Weights of a small multi-label audio tagger.
Model: 2.07M parameters, arch quartznet, activation silu, depths [3, 3, 3].
Training: 11400 steps, batches of 256.
Data: trained on phrases spoken by 400 fixed synthetic voices, 74.7 epochs.
Rows from block 4 of a small multi-label audio tagger, named by matrix and row number. Rows with one number belong to one channel. Each number is 128 + 32 x the weight over its row's rms, rounded and kept within 0 to 255. All counts start at 0. Numbers have three digits each.
After each channel's rows are labels from the 100 clips, of 14848, where the channel reaches its highest value: "loudest band" is the band of the loudest frequency at the time of the peak; "responds to" is what is common among them. Only what is clearly more common there than usual is listed. The data: phrases spoken by 400 fixed synthetic voices.
# convs1: first pointwise conv (model.blocks.4.convs.1.weight, 288x288x1), inputs 0-143
# convs3: second pointwise conv (model.blocks.4.convs.3.weight, 288x288x1, transposed), outputs 0-143

convs1.144:116126086123140098099121143107201111139152111119237141115156114137156110140099163091122151112129136125100103247125074168116117116148115091117106101155131141136093123158165120100132101143114083110133130145150097096140052112168126086112154107150132150109129148194137092044112163213103123114173123114090071119115179132131132140139125171120176111154145164124162114113176127149151151195147115112045127144119070127129176113107126162130122
convs3.144:184089116133155120153137135124158098150160151111136116150100144142154087127121106114142197152103164063081078087117143149147120137106090167122158148150109169122109102118141116136146100106122171128173162139078080126142097142095182087060138118097118071092158146171128118116151161149116179120160106091141156114088093109128073161099131153121135144114084126141151149174129118198169179159120135100140107121106130093117122156158135157170187
loudest band: 2000 to 4000 Hz
responds to: reverberation; clipping

convs1.83:110129140115116138169110125183084115129054111124120165128045084142126092142132154135150116102137130137104095088151125190199113112096108109126141156103146160134115112185090165104159174143129123129090075130130117128118123136145130141161117126087105115156147112149155105133182117184093109157102097158110149125138140160072104095113170155179148070123137169130179124113194203130176097112152140106078068108159129138120093172150129095152131
convs3.83:153112103126132102141081104166121097132141101093141172228104079158042158150143156123058110098153119107102138127118139172129086122154082118135128191151120115117100064165080157119138120084161087144100129141132149146118097172161116132100133187063091131100134098136134113118124098123113080103145126141160123092188148118112122095144105135112148090081110140141112126186087160121087076169214144138091156070141128142123103132154101127183122
loudest band: 2000 to 4000 Hz
responds to: reverberation; /tʃ/

convs1.159:141090138148157189165072192150137087094123125129101118080043162123129149216128105140133118080122132149107110135145138117127151152074117184110137170129136142107137085147190178089109100153132086156149156105129125093131094202112135175172135125156146078165108095135120055117155156105067131102103110114150172110098135143156136164132137191161125152111138075113135108121096149143168137146168082115133071163155076141169105104120185123150189
convs3.159:157154146096124099120104061124114139151213207174101143088095109149136139080159105183146143129151067109137132158117153151159102079210121172143128144179102103208083091138082100126156113152147124147163144135146117148181103156074143093097173160102146075128112170160142088117089171152175072114112125107126144044127168146135142146146148105161105118159104164110147123128090122085140198131156131156135162156122097129116077115057097085185110
loudest band: 2000 to 4000 Hz
responds to: /k/; /ŋ/; /θ/

convs1.135:153083176148126044090121118139083124086051158160128114139058089130158047060138053149160114112073113144201165076118160097108124101104138164145149126102143130160141110183102059128087135177152106117114123086142144183117099111087124119107144132103141134097126114138139069094147148133140113140081086188080098083084095100145130135106116140038099057105126150141154107172072147083162166144106120122105081136125155146148130106122135127088194
convs3.135:091102144179143127168088183131130147126140094137172160118127179095145117133155163105140128102170190161160138167133159148145145178182139170150121112170145082148136110162128102133102064143213118059095072123092153124196131098111102081142113119109107143144132085089155139103144108117146141175070185162125107091139121172149171154126104138201139158175099149127114091093107149055101151139102172088059134107135110125126125129138052118138140
loudest band: 250 to 500 Hz; 500 to 1000 Hz
responds to: child-like voice; /aʊ/

convs1.139:146125125165164096141107118143066071147092043106103114168111139120166144104084108114112160124142169109166082040128090067119111149116111141119199104204114114145064141127190133038142171129091034124117093123075103111132161174157130107110142062180161147126120140154137146150132141147074101134124111129089151119164099145172136132120147106111156085130127079128123144157143149137144119093110170070121115173192161134108126134144158119085150
convs3.139:215106070111128192118080121129111064064168081133124156092102174169207165154063102075141136133119084125067150077102097143102094106121112114117067103116136072128117136105121127133140133179136130141178140128183117094117162138164160149151150190105094086140133183147148133120138115121083137106159103127122082130072131117089137121095128131115090155134157097135127082170137165228123161127123185159103121113164156124051156114121132184173136
loudest band: 2000 to 4000 Hz
responds to: /k/

convs1.138:136130027106104115111142129135123141110141096126126121121126123187153108117099227082115082135102126164161078107113148103157206148108143191074079114129123123131104098149111084144165126158210142135132019082159110200149101191107088110132191065100113140122136114187211106081159141128119108150136074166085111140180158141094127123108190106115098083131120085096158129116115159134115102116178139144137141099141155119118128187098148175122102
convs3.138:137152130146115148186136152154178153111127127138114131134159141095167161143147191119134068141168075059147067122145143128108113070134137124140137078041114128166112142162148131160154163174153165148129107112107130182111081119172124092119139078103059064148091111170164102123145129156199149164135121118129163124144120118064147092089080124152133149157120096124063173070128097076144098129143139142111131131096132168091106103168145154122149
loudest band: 500 to 1000 Hz
responds to: child-like voice; /aɪ/

convs1.250:141117172102117120074109171171120092138116156098164118099102084123089121108144077113143103136129135105141083070114117063090152091067101184090120171091057159192109103089098107149126180149158133137141182124134080149088233190119117155105114125127036104111172170129070113105168081135119119132146150165114122094129118079149113124114129174156144147139118154133094115189146101081128081098149093161127134112117128117107127094117141081118134
convs3.250:108073122115116128083137156138089163153078089080154114115126068108120169132086087117150082148120102181123128117111141154139130047139136174179124173146206117113199130138088142122132157134133126123099096082104097175107100122107140158143098174140164151170091180091094126162106053117113037147143153150117113096158115140073125100197159136098120154136137129109112097142109102070134103119121121147078164153149135149174114118106067119081116
loudest band: 250 to 500 Hz
responds to: /aɪ/

convs1.213:132142172127144134136126140129119145115152132132117110135103114161102105131237085172124097097102111126198145129091129131149140135131142075140107139144168115089049127131090174106165159101159158114152166126058099143134130164127163100148150084153215159142155084105106146165129159156129126182103118182118179080146106147122108149045153135102097100139130084128104138156097067123168122130097148135022038112089139108139151129125157144158159
convs3.213:150151148128133162060095115093153138137147150148106124113084081141147092137107146150159082070167125157136088058148106141107135118134154110134142133099172124145109105079109141085159131089162129129148094103104057152138108107113091140116058133168132129171056138127151122202111127113135130111101162118143110123175104170136153086116156173113142102122152206145178123176170084120111124080128130167180204135168124107120171105165103152167111
loudest band: 500 to 1000 Hz
responds to: child-like voice; /ɔ/